A small text-conditioned spectrogram flow-matching model, trained from scratch.
Model: text encoder width 128, text encoder layers 7, text encoder norm layernorm.
Rows from block 8 of the denoiser of a small text-conditioned spectrogram flow-matching model, named by matrix and row number. Rows with one number belong to one channel. Each number is 128 + 24 x the weight over its row's rms, rounded and kept within 0 to 255. All counts start at 0. Numbers have three digits each.
After each channel's rows are labels from the 100 clips, of 14976 (inputs lightly noised), where the channel reaches its highest value: "responds to" is what is common among them; "band" is the frequency band that holds the peak. Only what is clearly more common there than usual is listed. The data: chords played on synthesised instruments.
# convs0: first 3x3 conv (model.decb.0.0.convs.0.weight, 96x192x3x3, standardized in use, each kernel summed), inputs 0-95
# convs1: second 3x3 conv (model.decb.0.0.convs.1.weight, 96x96x3x3, standardized in use, transposed, each kernel summed), outputs 0-95

convs0.30:151131122137130145149158142145112118157137113123133138119116119133095138127105089177164142141167116120123151165131135146078121119109132119159143152180132103117143147138159119131144142105160132084097114137145133137139142146103103111103110141124125068161071081143127224149165118108124144142
convs1.30:126101080127113106125139090109123100163102126107105088119160142134133146074113118145160155146105159096141134115155175132122104086148137140174133130122141102115103141110108148137146088133166133080131138082114158174133116108092164139112115186127122130125123122122111133113116108098095130087
responds to: string section-like
band: 1000 to 2000 Hz

convs0.69:110129139096138095101119116158112090135100119135135130072105110138130094207113124101118135139097118149126174103119105126160095113135158122106140094136145118130140153126198167124119133092125045147126153099134123079122149143148126102129124132139196136149093164117119181125101138134112145142
convs1.69:098102141135191113130097163100128137118165131135115122168095141126119139117153113129149111146125107146137154116168076152152131149150191106120135176124158157124193127120088138146118107144086119143102130129109122124116131107143142162097109129104132119119115151126148173112124138130064101133
responds to: block; organ-like; instrument: square lead
band: 4000 to 8000 Hz

convs0.95:132144064135169130124125134119169154125118102153176114152122172142158128160133092133105114115130164111132117091073113111152136111103141127083134119161122133105099109129103153150120141190132194097106149095126179133185082143112121128175118126129124137095138118150090186099136143143138128124
convs1.95:113111089099115127150145136117119157128112134127108161109147152150172128099105138108115137130107145143110123131081151107090110127154105154159170113140062151160163120148154161155183116128100138098123143168143163103122147170115125108114127098103094134091144143154116137154160097135095125107
responds to: arpeggio; playing: arpeggio down
band: 500 to 1000 Hz

convs0.68:145127100095121112156126136152083147120146116094153106149114128145059115175155101142105133150121128153120140140123123124110103106127113120160135125169127136121127172125138179108112178137119159100141090110129149152120105105112114149153124147138140156129137146145126160108141108183075111153
convs1.68:091130116106102173127142139069159133117114099143157098120137121110132113180091126120160150129107142094091122143139119144094095120104168098131132119122155110092124131134132133134128128086098138149101074151165129145098101127099148151087091145122135186088125130128088123140128115120103101136
responds to: block; clipping; text has "clipped"; instrument: piano-like
band: 0 to 250 Hz

convs0.28:140108125117105140112128145061150111137122141146130143138120149106120144141130134140144130111152130078133141160114128119110135137162120091116122113182154126163085140123085170154126129113107206110110147175141191109179105130094135195147122119143114170120130143123137154143117143160129127111
convs1.28:078114117130108125110112134064110130090160174101102126101135135148161090161101112140163109136130133119131115094137138154103117077102107135116139137156145103092154139126120142088112101114107158148093126127113126129111099155112138164134142107157142162101115072116105148134116115082084116116
responds to: block
band: 0 to 250 Hz; 500 to 1000 Hz

convs0.43:125151058116122132112110127094119139110124165132064148122135109156097130137190081115069157074137139111134150122150184135137153113160152111147112133122122134155116141128100126148147134088118179108155142151121125093146097091130128064137111112108082153130172127170138168127126161147103133151
convs1.43:140189145104094143118112138136112114116122153097103138145179140142125154123120154150149175137145119150150141116141136143164165139106155151084112136124158128133190158175129139152132160124093132151103122176117128145172167134136101075150101097129128167115140167125144114105124116124120141122
responds to: string section-like
band: 250 to 500 Hz; 500 to 1000 Hz

convs0.85:081115087131161114159154152127140143125105131143158122146101136136140113135132057119104122098102133138091134135129112141145139150102147094125129098138175133154079111099119134109154072125130139109159111146157138139092111155142128126134156150152106140152170123106129122117129166113133115108
convs1.85:138094137107149141127105183126122185163077122141113119149167150118145151134169148136127136136131133104113070128130164119153153113113134067125122133142149115122132130119139162056159132111139121120115092146077115132112181111123119124146165128148120121116116141149112120122127141101160177109
responds to: string section-like
band: 500 to 1000 Hz

convs0.6:114098174116118124167134135118146118174131163131124154101109168135153149149107090144110148114139117121136138113134126141187105132143162138144122129130128093151112122139180075086131125103122088128105093138133120112121131115137078115157140131141140098174170142123149147119125146109133139147
convs1.6:148133138106161109113139178152119102131113171132119153176164094120075108112137100166104144125092140159153180095113105128079079145143166139165123122119111088117115084122118107122094122162103099121118143127162120131153140101127127150143139130120177141144105129121125101144096114135127126134
responds to: block; square lead
band: 250 to 500 Hz

convs0.44:134137160137163127141138123134162128117122126134063149135135178100171129104123153109136138107150184104159100131149124098129166186144127147105132151117105142112145133134110143138149128132137140120168084144153131111124142166129120124175162105115135128115148096153151040154112150181093168123
convs1.44:121120130122086129174105088128128144127096122128161138101136144112129127118106140097133149143106163097144121113091094172112153133117122108082119098140098084094136102119148075139080140108099137135162125094120129153126169155141091149116121116140177085144109105105094123166135126163122156133
responds to: block; marimba-like; instrument: square lead
band: 4000 to 8000 Hz

convs0.13:157128174096112127168114121134111105140104143134164136150136163158163121156147141095106170149141099134139149097078115127149106146116093101117119119117092131154120162132123142114138083128088111122091108108089107099136151160116124116123112160120128140130134178107154100129158126156114157114
convs1.13:101108150091188103091147155097133143112077112158107101158149144106150122129135105118162114120133156144131147128153116142154109139149132120121151144167102084112114125131183111112147129092132089107104121130141099160160137155141148104166148099128130193128140114102097144123148136142129177142
responds to: arpeggio; clipping; text has "clipped"
band: 250 to 500 Hz